{"time_shift_ms": 50, "spec_augment": true, "mlp_ratio": 3, "inner_norm": false, "subsampling": 2, "positions": "learned", "kernel_size": 15, "init": "torch_default", "learning_rate": 0.001, "beta1": 0.95, "final_lr_fraction": 0, "warmup_steps": 1560, "weight_decay": 0.0}
Rows from block 4, named by matrix and row number. Rows with one number belong to one neuron. Each number is 50 + 10 x the weight over its row's rms, rounded and kept within 0 to 99. All counts start at 0. After the name is the row's rms in percent of the matrix's.
# fc1: second MLP up (model.blocks.4.mlp.fc1.weight, 576x192), inputs 0-191
# fc2: second MLP down (model.blocks.4.mlp.fc2.weight, 192x576, transposed), outputs 0-191
fc1.286 071:45 42 53 63 41 49 62 46 65 48 50 61 68 43 61 47 50 39 48 56 59 64 55 55 63 58 44 53 65 45 52 54 45 47 56 46 63 47 43 43 52 59 44 41 60 46 41 44 34 48 33 48 46 64 65 41 61 46 53 38 37 61 49 34 43 56 53 38 54 60 47 51 66 64 58 33 59 44 59 60 69 64 52 42 67 61 41 40 32 67 53 44 31 41 46 50 58 51 46 43 40 41 44 31 39 57 38 51 46 42 52 53 33 52 41 51 66 64 64 54 47 58 21 48 59 58 68 48 64 47 62 48 61 55 42 38 52 38 52 41 29 83 58 57 58 44 63 43 53 44 40 29 58 41 51 51 39 38 42 53 60 46 56 58 51 37 39 43 35 38 55 43 59 52 38 38 61 42 53 41 62 64 43 38 51 40 50 44 42 69 42 43
fc1.287 114:59 56 48 57 42 49 61 45 53 50 66 49 53 44 34 58 54 50 62 35 21 66 53 50 63 40 37 49 55 49 58 57 41 42 69 34 41 53 43 65 45 58 38 62 50 35 57 67 36 58 48 30 49 65 54 39 42 62 53 59 47 58 38 43 61 43 64 51 69 52 54 53 57 51 58 68 57 55 50 46 48 34 44 49 62 52 46 39 40 72 49 31 67 54 41 48 63 56 67 49 54 63 40 50 54 53 43 48 55 50 35 41 53 58 62 56 52 40 49 55 56 47 31 55 49 39 53 35 51 59 50 61 42 51 52 39 50 54 61 41 50 58 72 35 44 55 67 50 61 46 50 32 51 55 46 36 42 42 51 65 39 36 65 54 64 52 58 40 41 39 53 31 46 18 38 41 46 67 47 48 42 63 49 37 45 48 55 45 70 38 48 44
fc1.288 084:55 59 59 52 74 54 60 60 56 62 59 60 61 51 48 38 58 37 37 61 43 49 50 46 39 68 36 54 55 47 43 44 60 61 52 28 46 35 49 48 37 74 46 56 35 44 51 49 54 55 56 42 55 39 58 41 35 51 64 57 43 37 44 42 54 67 53 36 52 48 59 40 51 54 56 49 41 56 56 42 69 50 65 32 48 48 55 52 49 50 58 43 49 45 54 68 48 55 59 49 36 52 41 56 48 53 39 43 57 73 42 37 40 61 74 41 55 34 59 40 26 56 43 62 50 41 67 71 58 56 39 42 56 42 49 39 55 32 59 44 53 59 61 49 56 41 59 41 71 46 58 45 53 68 46 53 38 24 62 61 60 57 52 62 53 48 54 37 56 43 52 72 60 31 46 43 33 64 63 51 43 63 47 38 45 50 48 61 43 48 45 50
fc1.289 088:53 58 52 44 44 39 54 36 50 56 59 48 57 55 49 57 40 65 60 30 37 64 34 47 58 76 51 53 58 51 51 62 52 64 50 44 39 45 74 46 53 50 58 39 56 56 38 61 30 61 33 30 50 65 57 51 45 39 35 48 52 42 32 46 48 35 52 67 44 41 44 48 60 52 50 51 49 55 52 52 42 57 37 41 72 57 60 50 64 37 50 48 78 40 42 49 56 59 52 41 43 54 32 58 38 52 41 48 37 41 36 29 64 48 53 56 70 48 51 60 58 36 41 45 44 52 65 69 41 38 74 52 46 51 52 56 58 36 40 51 47 56 62 46 46 58 67 52 35 58 72 51 67 37 42 49 31 44 54 52 41 45 45 58 50 57 56 31 48 47 60 48 43 53 45 46 57 49 47 48 46 62 52 50 54 38 26 56 58 60 60 52
fc1.290 088:53 58 60 63 47 45 46 32 65 43 70 59 53 66 45 39 46 56 56 28 51 63 50 43 52 56 56 57 60 44 42 49 69 45 66 40 56 58 60 43 48 54 54 45 57 50 45 59 44 51 39 22 57 50 51 53 52 55 52 38 39 39 53 53 42 37 41 34 42 55 53 67 60 55 55 62 64 67 59 50 36 50 33 27 50 71 45 51 44 39 49 44 56 70 33 31 46 47 39 49 42 53 63 65 63 64 46 46 62 53 55 50 50 58 41 63 61 36 32 59 65 51 33 53 56 59 58 53 54 48 41 41 51 50 53 34 58 60 44 41 43 77 52 59 36 55 69 57 54 54 59 51 61 45 54 40 49 56 58 60 47 62 63 53 69 52 47 53 49 48 36 42 38 32 44 20 55 53 57 61 60 57 46 52 44 57 46 51 33 41 54 46
fc1.291 100:55 47 55 71 57 58 55 44 60 55 47 69 55 64 52 57 70 45 38 42 54 62 45 39 41 47 57 61 50 60 56 56 37 35 60 29 39 44 61 60 39 53 71 49 41 55 41 41 41 47 53 29 49 66 46 57 47 44 60 55 61 55 56 40 66 48 68 46 70 57 61 47 60 46 48 70 59 42 31 43 33 49 42 47 57 62 40 54 37 58 51 43 62 62 35 61 57 49 46 47 40 70 45 44 54 74 40 35 49 63 36 40 40 52 52 52 52 66 54 59 51 30 33 42 57 52 59 49 42 51 43 53 46 61 55 43 46 43 43 57 41 62 58 45 38 66 76 53 54 41 45 34 43 49 46 43 54 54 52 51 55 49 53 68 63 20 40 54 61 45 47 63 47 54 49 40 38 62 49 62 36 48 39 46 64 50 44 52 53 38 60 39
fc1.292 081:38 51 44 43 65 55 61 38 38 44 58 60 43 47 48 43 52 50 59 36 51 70 54 52 42 65 55 58 45 59 44 68 50 43 51 36 62 50 60 50 43 51 51 49 60 47 49 52 47 59 51 56 31 63 53 44 55 56 68 55 39 29 46 52 49 52 77 50 54 63 54 52 60 66 55 63 72 40 40 46 58 64 66 45 68 69 56 40 47 57 61 55 65 57 43 38 65 41 60 63 58 45 52 49 62 61 63 51 33 55 43 61 54 62 49 53 55 56 59 54 58 43 33 58 46 59 64 35 53 51 43 38 41 46 40 52 54 59 37 58 37 64 43 59 50 67 46 61 54 32 45 51 71 59 59 32 53 57 56 56 33 39 41 60 62 32 52 38 41 36 45 43 40 41 37 38 45 46 75 44 46 50 49 41 36 45 64 36 61 41 62 44
fc1.293 101:47 47 48 49 57 69 68 23 59 63 50 63 52 49 42 41 62 58 64 37 53 52 52 56 58 66 50 42 52 64 47 61 54 51 58 48 54 46 56 61 31 41 45 41 44 66 36 56 50 45 46 30 45 57 60 41 53 53 38 52 54 28 42 58 52 58 59 61 49 65 55 63 46 51 57 59 51 42 44 34 47 59 41 53 52 60 56 36 38 67 40 29 60 62 39 33 61 48 49 44 39 41 55 61 58 52 55 31 37 52 39 42 68 43 32 50 55 52 51 43 54 49 54 61 60 50 56 55 54 42 69 32 50 57 39 36 64 49 50 62 38 72 46 38 38 59 60 46 71 60 47 34 60 36 65 58 57 55 52 53 45 41 41 48 56 33 49 51 40 34 31 40 42 43 42 27 45 61 57 51 29 57 48 47 42 58 62 46 44 58 39 47
fc1.294 117:61 41 43 60 70 54 48 41 49 46 56 46 51 43 47 48 46 58 43 31 36 76 51 48 33 46 47 64 59 58 53 54 46 52 48 49 39 57 45 37 48 54 49 61 51 58 54 53 38 59 46 39 59 41 55 45 41 60 50 45 34 24 52 35 51 54 42 56 60 39 50 51 57 53 52 50 41 42 57 55 62 52 57 40 57 71 48 41 44 49 31 36 63 49 40 39 58 63 51 51 47 62 57 64 56 52 59 49 35 61 47 58 38 50 38 63 65 36 39 67 54 46 28 50 47 47 49 61 57 49 37 44 60 48 64 38 51 48 34 44 55 86 52 46 54 60 59 46 51 51 50 48 29 50 56 52 30 47 63 49 19 30 41 50 71 38 50 58 41 37 43 59 52 34 49 36 45 59 46 61 50 59 52 43 30 42 57 59 56 69 50 45
fc1.295 085:50 36 60 61 37 50 44 33 54 63 69 67 64 46 54 44 55 53 76 58 43 57 49 55 63 64 52 47 62 52 58 58 45 41 63 37 38 61 37 56 47 60 52 57 44 36 45 61 59 72 45 25 35 50 65 46 54 44 45 32 32 40 45 58 62 44 52 53 53 51 41 66 48 47 50 39 51 53 40 35 46 44 56 44 65 52 55 49 51 65 56 40 57 44 53 56 60 63 48 58 41 57 47 36 56 47 57 33 33 59 45 39 53 36 50 72 46 38 43 46 65 50 48 54 50 50 75 51 43 58 59 45 38 40 31 54 46 43 44 45 32 42 49 53 58 59 64 58 61 43 59 38 60 56 53 52 36 41 46 62 62 49 68 46 64 49 38 51 42 37 40 50 49 50 42 26 49 56 47 56 53 59 55 40 63 52 43 27 59 63 52 69
fc1.296 081:63 43 39 46 51 46 54 44 66 49 59 58 48 55 42 44 54 57 46 39 47 71 43 50 27 59 48 43 25 36 44 64 60 47 54 48 41 64 52 37 37 60 36 68 53 51 52 63 63 66 49 55 51 56 42 47 63 58 44 61 50 51 57 40 54 35 51 42 62 59 41 52 47 41 59 57 47 41 30 36 77 58 59 39 52 56 48 32 36 55 43 43 36 56 33 48 43 54 53 53 49 58 56 46 55 68 34 58 40 69 38 43 73 44 34 67 63 53 36 52 42 53 35 40 47 43 68 68 47 45 30 45 43 48 40 44 23 42 48 56 44 59 44 49 50 58 54 49 37 50 54 44 65 50 41 39 45 41 58 53 51 66 57 49 54 29 38 42 57 43 59 54 44 39 50 36 47 58 40 59 48 63 52 61 42 50 31 48 47 55 66 61
fc1.297 126:63 33 46 66 55 54 54 52 42 47 55 33 53 64 45 55 52 54 50 41 42 53 48 40 17 56 45 59 58 48 42 58 53 51 51 46 70 52 46 43 54 76 53 74 55 38 37 54 55 53 46 54 50 54 39 44 62 54 53 59 41 45 48 43 32 48 23 41 53 43 53 55 24 52 45 37 41 32 52 34 57 49 52 38 55 70 64 32 36 66 41 57 52 39 32 43 58 48 63 53 63 59 51 35 41 60 63 47 53 55 55 53 41 68 51 37 46 54 39 53 49 51 35 47 64 45 48 56 45 58 43 47 53 64 46 37 33 57 40 40 67 57 63 43 66 52 39 56 40 59 57 25 47 55 62 32 38 47 60 43 41 55 32 47 56 40 37 49 41 39 59 51 35 47 56 40 54 54 59 57 66 52 57 41 44 55 41 62 46 58 55 50
fc1.298 090:47 44 50 38 53 65 49 39 42 48 64 51 52 52 47 42 38 66 53 53 60 71 43 39 32 55 55 58 55 49 37 70 46 46 57 28 42 52 63 53 43 64 60 36 57 50 45 56 51 40 50 52 38 58 61 46 38 57 58 50 53 29 40 58 50 57 48 59 63 72 59 59 65 62 52 56 58 52 45 39 72 50 57 37 59 64 61 42 40 58 55 32 44 63 32 55 47 55 39 60 50 56 40 49 54 51 57 51 52 53 72 35 53 57 63 44 54 48 41 65 53 36 41 51 31 56 64 73 45 37 48 43 33 57 33 60 44 53 63 35 38 63 42 39 45 56 70 41 31 48 59 37 69 57 56 34 62 56 43 54 54 50 48 49 39 37 50 54 38 49 34 58 53 36 59 34 34 54 60 58 59 54 55 49 46 50 36 43 57 42 55 57
fc1.299 099:55 57 52 58 55 55 62 34 48 57 45 63 56 50 62 53 62 41 54 48 42 51 37 51 43 54 72 58 51 52 40 56 38 37 43 54 61 56 68 62 47 46 49 72 65 66 49 58 52 55 33 35 53 45 63 55 61 46 48 35 50 54 34 45 58 33 52 30 56 53 56 45 51 72 70 64 47 38 56 38 52 49 57 45 65 66 52 49 44 46 53 54 52 58 42 53 47 44 66 41 54 64 33 37 42 46 47 42 55 67 54 37 54 51 72 64 72 62 46 49 47 68 51 58 57 51 48 73 55 48 52 30 48 60 54 35 32 43 38 58 33 52 55 44 48 50 64 38 59 55 49 33 52 44 48 51 43 46 54 41 58 57 39 50 54 40 39 40 53 31 63 38 44 31 52 45 64 44 44 57 53 71 51 32 46 45 51 55 37 56 24 42
fc1.300 090:47 44 57 49 50 62 54 43 52 54 40 38 52 35 43 56 44 38 71 41 37 78 67 63 36 68 57 57 45 60 60 49 53 55 66 53 53 52 63 57 47 51 70 53 65 57 39 61 43 53 56 48 47 47 47 38 36 48 52 38 34 35 39 48 44 37 35 56 40 51 49 52 60 60 44 52 46 56 40 52 73 39 60 48 57 59 57 43 41 47 42 52 69 68 49 35 48 57 44 63 52 65 49 59 50 66 43 41 49 65 56 45 48 51 50 56 56 51 51 62 49 55 35 55 52 60 71 52 37 62 58 38 46 54 53 44 48 40 50 41 49 59 73 51 33 46 63 59 51 62 38 33 47 69 48 41 64 54 56 64 35 43 39 58 63 39 59 34 56 54 32 55 54 28 44 25 57 71 50 67 42 49 60 49 45 54 46 41 49 62 55 56
fc1.302 109:52 32 30 44 77 65 59 54 46 43 53 37 47 62 41 48 60 27 48 48 37 60 43 45 47 50 53 63 55 37 47 51 53 52 54 46 36 46 68 57 41 50 54 51 53 52 53 64 40 50 51 51 49 54 43 37 41 46 45 49 38 48 61 22 35 41 58 33 48 34 47 49 57 47 44 39 52 52 50 53 61 40 51 51 53 59 49 40 39 41 41 53 62 55 33 51 73 50 49 46 63 34 56 48 38 56 48 50 48 60 38 60 52 29 47 69 57 53 51 61 55 57 55 66 40 49 69 67 51 47 73 52 61 59 53 34 51 54 55 60 45 71 62 50 61 54 55 60 47 62 55 60 63 42 36 41 65 52 54 53 46 53 48 35 60 47 65 39 44 41 30 31 71 47 46 30 50 47 64 66 54 48 61 55 62 32 60 37 38 53 51 44
fc1.303 116:48 37 39 55 69 41 61 56 54 39 37 60 59 62 59 53 34 49 43 46 47 85 41 33 39 46 54 49 50 49 37 58 52 46 63 40 42 69 42 41 59 45 63 60 52 44 49 58 46 51 56 45 62 39 53 37 42 60 45 47 37 37 58 46 47 52 40 57 41 40 55 50 55 46 46 39 50 46 50 55 56 46 64 34 66 64 62 46 25 63 33 35 48 57 46 40 54 66 54 54 60 49 54 58 37 45 46 51 48 62 52 54 46 47 35 56 55 58 45 41 51 61 28 45 57 56 53 54 47 64 44 47 52 65 58 44 39 46 40 44 68 71 56 38 44 59 51 51 71 58 51 39 56 56 57 41 45 45 63 45 18 44 42 40 59 26 56 57 48 40 34 51 60 40 47 38 55 53 35 72 56 51 48 56 40 34 61 66 41 67 52 47
fc1.304 113:41 36 46 52 45 50 52 57 53 53 47 58 40 39 44 46 50 43 69 48 50 58 58 57 47 75 64 55 45 53 34 46 58 46 46 52 50 52 66 47 54 53 51 52 51 50 45 57 65 53 61 49 39 32 59 29 48 40 61 56 60 42 58 51 57 50 58 59 56 50 44 48 46 43 53 45 39 62 42 51 63 55 55 28 51 64 41 37 50 57 37 34 43 68 48 62 58 31 49 59 39 48 40 52 45 56 46 59 61 43 65 38 64 49 60 64 47 48 62 51 42 33 45 50 44 59 60 63 54 63 40 24 36 55 44 43 61 41 59 59 53 58 46 59 25 55 57 50 35 61 50 49 54 43 39 61 58 51 50 44 55 54 38 47 46 49 54 28 52 43 60 58 61 50 68 34 47 65 52 56 60 65 46 41 04 38 62 41 31 53 37 42
fc2.286 038:48 61 44 55 44 42 38 46 50 31 55 48 59 49 56 43 53 34 46 39 40 37 46 53 45 54 40 57 47 22 57 42 47 42 44 49 45 26 46 55 58 54 88 54 56 54 56 45 53 50 58 50 55 46 46 62 47 50 46 53 59 46 58 52 61 44 53 57 49 41 51 46 49 40 01 49 46 53 46 49 38 36 55 56 60 50 53 56 62 52 64 51 62 61 70 45 50 44 38 41 37 44 53 46 44 58 31 56 43 60 50 55 34 56 85 57 42 60 58 49 29 54 56 38 49 56 49 44 51 58 55 64 47 50 55 51 44 52 60 40 49 33 63 49 45 42 53 44 51 66 50 52 35 54 54 54 64 68 51 47 50 63 42 57 57 49 45 59 55 82 52 48 37 55 51 59 56 39 44 45 47 47 55 44 30 59 38 49 65 37 56 45
fc2.287 130:46 39 43 54 56 54 44 52 53 58 29 42 46 52 42 67 48 63 60 47 47 48 50 59 83 41 53 45 38 70 36 44 63 64 60 61 49 51 51 45 48 56 47 71 51 39 45 46 47 46 51 40 49 46 44 43 51 49 48 45 56 49 52 54 54 52 71 49 43 54 41 44 80 22 32 55 23 45 53 69 48 39 52 38 59 47 55 51 38 69 50 47 61 62 48 61 45 44 61 51 49 59 55 55 51 48 51 46 56 49 46 32 52 51 74 50 46 65 45 45 56 67 35 37 48 52 39 49 65 43 56 50 51 47 53 57 65 51 62 50 43 56 61 45 26 37 47 49 54 45 41 56 50 28 43 49 48 31 50 41 57 55 45 44 43 51 52 47 49 44 54 51 56 45 54 28 40 54 30 49 55 28 53 37 39 63 82 59 43 46 38 48
fc2.288 059:54 38 51 57 47 44 46 57 56 60 60 43 39 43 51 50 72 41 60 41 44 58 63 44 56 52 46 45 65 65 31 48 53 40 53 50 60 71 33 51 64 48 74 41 40 49 57 58 57 45 62 37 43 20 55 65 61 52 53 61 63 45 54 54 38 58 58 42 51 55 50 45 42 44 22 61 59 56 47 58 47 40 56 42 45 39 38 55 44 59 36 59 50 55 46 54 68 49 50 45 50 56 46 60 46 62 54 53 42 59 68 39 55 48 71 49 61 52 46 49 59 58 55 43 55 49 50 22 49 52 53 50 35 54 52 47 52 58 58 32 63 55 43 51 39 21 39 56 51 43 48 49 53 45 68 53 51 61 63 56 70 49 47 53 37 67 53 57 48 53 51 53 34 51 44 43 48 43 37 47 52 31 24 53 84 44 62 56 46 58 42 53
fc2.289 080:42 40 62 48 46 44 48 64 54 46 54 61 52 51 36 77 56 40 54 39 67 36 61 48 38 47 57 49 65 35 32 54 43 48 40 60 53 45 45 55 59 47 44 61 64 51 59 70 52 51 49 48 53 40 55 64 39 54 53 44 51 53 58 62 55 56 39 57 50 63 57 55 57 26 35 49 62 49 51 52 53 59 49 51 45 34 42 55 46 46 39 55 47 45 71 58 42 35 66 47 62 67 43 51 50 58 44 43 65 45 60 41 48 36 48 56 50 53 53 39 48 71 43 36 50 46 49 35 69 51 51 49 40 55 51 46 54 48 43 41 53 27 54 49 33 39 65 67 45 68 40 44 53 38 54 52 45 58 50 43 46 28 53 45 65 47 49 64 53 34 62 58 50 57 50 64 29 55 36 46 50 21 43 75 78 56 40 53 60 48 37 52
fc2.290 074:39 38 46 50 57 59 54 37 50 51 46 38 42 55 60 45 44 75 58 55 45 54 46 50 54 47 59 52 46 43 40 32 55 48 46 74 56 56 56 48 54 46 55 57 55 40 47 52 55 58 49 64 49 53 43 69 38 49 43 46 57 42 46 42 71 57 61 46 45 50 45 56 94 38 83 46 41 51 41 49 51 83 48 57 62 56 56 44 52 46 32 55 43 46 48 54 68 58 45 45 45 54 61 48 48 44 10 43 64 54 50 47 46 50 35 43 50 53 48 43 57 44 59 42 49 41 48 81 42 55 55 47 53 51 48 58 64 53 39 57 47 66 47 49 35 65 54 53 46 55 45 42 51 47 51 60 43 55 45 38 64 41 41 44 51 43 64 35 49 47 46 51 47 44 56 25 50 51 46 51 53 60 55 52 22 62 59 52 50 40 51 42
fc2.291 080:61 48 47 47 44 53 53 47 57 45 46 60 54 50 41 47 43 47 55 50 42 37 68 59 61 57 47 50 53 54 38 56 38 51 69 59 48 45 52 49 58 52 06 32 59 56 54 75 45 46 51 35 47 32 64 47 63 55 46 46 50 52 53 59 55 49 52 50 48 53 50 49 59 61 64 71 50 48 52 48 61 76 43 42 65 57 61 56 37 49 44 49 47 46 57 55 79 43 55 55 51 46 39 47 41 47 46 27 51 53 41 53 50 56 35 41 47 51 49 40 45 66 46 40 45 54 41 55 64 53 47 47 49 48 56 51 48 40 41 38 40 36 39 46 55 55 42 47 45 51 49 42 52 63 43 65 48 43 68 54 24 18 54 39 58 54 46 55 49 63 48 52 50 52 50 54 45 62 40 49 55 44 48 82 11 56 54 45 60 48 44 52
fc2.292 069:50 34 53 50 53 43 34 60 41 60 42 34 50 51 30 54 54 61 46 51 58 65 51 46 31 57 54 48 52 47 36 40 45 71 39 52 59 63 49 37 51 45 73 79 61 48 33 25 51 49 45 71 49 34 36 73 69 50 50 52 62 45 45 38 41 49 46 48 44 45 44 57 38 43 51 51 33 63 51 55 50 42 47 46 53 44 44 44 56 51 44 50 39 41 53 34 50 50 53 42 44 57 63 59 46 42 20 53 56 51 58 34 40 62 63 46 45 52 51 54 64 74 39 49 55 51 39 66 23 58 53 41 60 52 52 54 32 65 65 47 56 56 40 64 37 38 43 49 46 45 45 44 38 36 58 41 39 54 36 31 52 43 45 49 46 59 48 43 47 35 54 58 40 51 49 55 43 53 45 50 46 39 51 43 52 34 50 63 37 57 38 46
fc2.293 097:55 45 55 46 50 44 45 72 42 53 37 37 60 57 40 41 56 50 47 39 48 37 53 49 47 50 48 51 30 40 61 56 53 44 50 49 57 66 59 42 45 50 44 71 53 45 46 40 47 39 46 64 52 63 43 64 55 48 51 60 60 46 39 37 48 43 40 46 49 45 48 55 66 32 51 49 44 42 52 45 51 47 43 55 44 49 52 30 59 41 57 51 25 44 50 46 49 52 37 47 48 48 50 48 44 42 44 46 52 44 62 57 47 83 76 42 55 63 47 55 54 47 41 44 44 52 50 73 41 57 51 40 47 59 47 50 22 69 45 49 41 64 34 52 45 45 49 36 43 40 55 47 59 32 46 51 47 51 32 20 60 60 43 48 51 57 48 42 51 25 48 52 45 57 56 25 53 49 67 48 47 81 66 25 65 40 44 58 39 56 51 50
fc2.294 148:56 47 48 53 62 49 58 46 50 59 56 49 53 54 32 39 60 55 50 48 52 67 47 55 18 50 61 52 42 59 45 47 67 61 40 59 57 61 56 44 49 52 48 36 47 46 40 41 42 53 48 69 50 36 50 69 50 47 45 51 68 48 43 39 47 53 61 53 42 58 43 56 60 45 74 50 66 79 45 57 55 69 42 48 59 55 34 42 50 38 29 46 37 65 51 40 70 65 58 49 50 47 62 57 57 53 37 55 56 50 66 45 51 69 42 53 48 39 59 52 62 31 37 69 59 51 50 40 32 49 45 39 45 51 49 65 38 23 40 56 62 73 41 58 54 41 37 53 55 47 57 41 54 66 36 59 47 40 51 27 56 28 55 50 48 46 59 38 50 53 48 52 44 48 49 32 40 58 68 62 42 41 43 48 39 54 50 52 48 56 46 47
fc2.295 074:53 32 52 48 56 45 46 50 47 42 47 48 50 47 30 55 54 39 54 44 52 52 52 54 59 52 43 43 51 56 41 58 35 64 68 53 52 30 56 55 45 48 16 71 58 52 50 63 36 61 44 49 48 44 56 74 48 44 54 60 54 55 51 52 43 46 55 44 55 47 45 53 72 47 35 64 50 55 51 46 51 28 46 32 52 46 59 48 39 52 51 49 70 59 52 48 59 41 49 52 55 60 50 41 39 52 87 53 42 58 36 50 35 58 82 41 48 53 59 56 42 66 43 52 52 50 45 47 56 53 50 54 31 51 51 44 59 48 57 51 53 46 50 55 40 39 56 50 57 18 43 52 45 44 45 44 45 54 62 37 51 41 56 49 96 52 48 56 50 38 52 54 40 47 55 36 41 56 46 41 51 40 36 41 33 56 63 51 52 46 37 52
fc2.296 062:41 47 52 52 43 55 65 63 58 57 54 47 52 50 56 58 34 41 54 51 50 33 41 57 36 54 67 53 43 45 36 51 48 56 41 64 58 62 34 41 61 41 75 47 47 48 48 40 58 54 37 62 57 57 56 42 52 32 43 47 55 53 48 36 58 46 54 30 49 52 51 49 59 52 79 48 36 43 44 65 31 83 47 55 39 54 50 58 73 42 50 65 48 40 48 52 68 47 49 41 47 40 48 40 42 50 64 56 51 50 37 53 58 53 57 55 53 69 49 46 42 25 65 53 47 55 48 54 52 45 47 56 51 48 51 44 63 66 56 58 48 42 39 57 28 56 46 47 36 55 45 34 66 51 27 53 50 47 42 64 54 72 53 54 71 46 50 42 47 33 48 56 59 50 45 44 53 42 33 47 52 72 39 66 71 65 42 46 42 39 59 47
fc2.297 150:36 44 54 52 58 49 46 38 49 62 52 46 57 50 36 48 48 48 68 55 47 65 43 52 21 44 58 49 50 34 60 43 44 33 54 60 60 51 48 46 55 41 48 55 58 55 47 44 36 49 50 58 66 50 54 47 48 56 43 64 61 52 59 40 54 50 30 43 50 59 46 47 42 34 95 63 40 40 49 41 39 67 58 55 49 57 46 54 64 54 53 54 30 63 63 40 30 47 28 51 41 37 57 45 48 52 62 46 39 44 47 40 45 57 28 49 51 55 48 62 37 37 44 50 51 57 47 51 52 50 46 48 52 54 49 47 30 56 46 46 50 43 41 51 66 42 57 50 48 44 60 40 60 64 41 46 51 56 55 25 34 57 61 50 70 46 50 61 39 55 49 47 47 57 52 45 43 50 53 44 47 43 70 55 64 33 10 44 40 57 49 53
fc2.298 068:55 48 59 49 58 53 38 40 51 41 46 41 52 47 66 69 41 61 55 49 56 35 43 55 75 50 55 55 42 44 47 53 56 40 53 49 54 76 50 52 51 43 55 62 43 62 59 54 60 52 51 60 48 56 42 56 63 37 50 55 45 61 57 47 55 48 46 49 47 47 46 44 70 29 59 53 14 43 51 44 49 85 50 54 38 53 41 54 52 58 58 50 43 36 57 47 51 32 46 53 51 44 47 52 43 54 37 46 55 45 56 59 48 61 60 57 45 72 61 44 50 66 43 22 46 53 43 45 71 54 58 66 42 50 49 43 69 78 53 61 41 44 47 51 27 43 50 49 51 47 47 46 59 31 56 60 49 51 43 71 59 51 47 43 66 47 45 51 47 43 55 51 58 56 54 65 41 56 27 39 50 26 27 49 40 46 51 42 47 57 40 47
fc2.299 083:48 57 56 48 61 51 70 67 47 24 46 42 41 54 50 45 45 62 39 55 46 39 55 54 37 49 48 59 55 40 46 59 53 29 43 60 50 32 44 56 47 49 10 54 50 51 48 57 54 48 55 52 52 46 50 62 51 47 47 56 60 53 49 62 66 47 46 48 46 46 50 46 44 37 64 33 35 53 49 37 43 54 54 55 48 47 50 60 42 45 39 58 27 23 57 51 66 38 36 58 47 47 47 53 52 48 65 53 46 40 46 32 61 27 29 63 45 62 55 48 50 57 58 43 50 48 51 65 63 47 60 41 32 43 44 49 49 66 39 55 49 43 55 53 39 52 55 53 36 37 42 42 56 50 52 53 51 64 43 30 55 62 51 44 91 44 52 43 48 59 45 52 62 51 54 73 55 53 41 42 52 60 52 71 38 48 62 49 36 42 38 54
fc2.300 067:54 51 45 54 60 48 57 60 48 53 48 39 52 56 54 40 61 54 47 42 53 50 55 45 27 41 60 50 50 25 42 48 55 56 42 43 58 51 57 51 49 52 16 74 55 51 47 40 58 41 52 79 56 15 45 58 43 50 48 59 54 45 47 38 51 60 55 59 56 41 45 55 72 44 53 53 38 67 52 65 50 48 46 41 39 50 44 54 51 46 51 43 24 56 51 48 97 59 57 36 56 61 67 65 55 46 48 58 41 52 61 51 46 39 51 54 50 49 49 52 62 67 43 60 52 49 46 79 42 55 48 56 52 54 48 40 31 46 31 44 53 60 51 47 50 44 56 55 52 47 54 48 44 62 60 50 50 51 59 37 45 42 44 56 51 42 53 51 46 42 44 48 52 45 51 53 52 51 56 54 49 21 41 70 33 34 42 43 45 48 42 49
fc2.302 094:44 44 42 49 52 49 43 43 43 39 46 46 59 52 59 40 49 62 55 47 67 55 58 43 36 55 51 54 64 40 48 44 45 48 39 48 56 34 41 45 53 57 65 34 65 55 41 52 60 56 66 46 47 55 47 28 50 49 48 44 35 47 50 66 49 54 36 56 42 43 47 44 25 35 55 54 41 46 53 40 73 48 52 53 49 45 49 57 42 45 58 45 51 47 47 46 47 50 53 38 49 57 56 48 46 52 44 42 50 50 44 55 48 43 34 47 52 45 52 55 49 44 54 51 54 52 43 64 54 49 51 50 55 49 54 51 45 27 31 29 57 47 46 41 72 60 68 65 53 51 59 44 51 44 42 50 52 42 43 37 04 16 53 46 21 68 48 42 50 65 52 41 47 60 55 34 55 61 77 49 45 29 59 54 47 49 22 46 45 59 57 46
fc2.303 147:48 62 45 52 59 45 54 45 50 60 71 57 48 53 34 38 66 44 48 50 52 67 49 49 12 44 61 61 45 55 43 46 57 56 48 47 59 46 44 42 52 54 31 32 45 61 50 47 46 49 53 64 53 35 55 53 53 51 46 52 56 52 50 37 48 59 58 47 54 52 37 51 50 55 58 54 66 77 45 58 50 69 46 54 49 47 25 43 56 30 33 47 32 65 45 41 76 64 55 44 56 46 53 51 52 51 48 46 38 51 54 40 56 48 51 59 50 37 52 59 67 28 40 71 60 54 46 33 32 51 45 45 49 51 50 63 31 35 37 58 66 71 37 57 63 37 41 36 55 43 63 45 55 63 36 58 40 48 56 35 55 33 55 53 58 56 57 38 45 51 50 49 42 49 56 42 53 60 62 55 43 40 50 59 33 34 34 49 53 51 46 52
fc2.304 131:49 60 45 51 46 47 55 52 51 53 37 49 63 50 37 28 50 36 74 54 48 49 49 56 89 41 54 42 39 78 43 49 47 43 39 63 39 47 67 54 38 51 48 53 35 57 49 62 43 51 49 59 50 52 65 63 47 45 47 44 51 60 48 45 45 46 57 40 61 46 43 44 41 61 48 51 48 44 48 42 54 36 53 35 48 65 53 47 45 47 73 48 59 70 52 56 51 41 51 49 49 48 52 47 47 54 23 45 52 46 66 39 43 46 75 56 63 57 51 52 45 51 57 41 52 54 47 33 67 54 62 38 44 56 48 40 66 66 48 47 50 39 50 29 45 42 59 48 46 63 44 44 51 54 55 45 53 44 63 53 63 74 51 56 37 52 47 45 54 54 51 41 63 45 44 09 50 47 60 49 55 69 40 39 66 50 54 49 46 67 33 45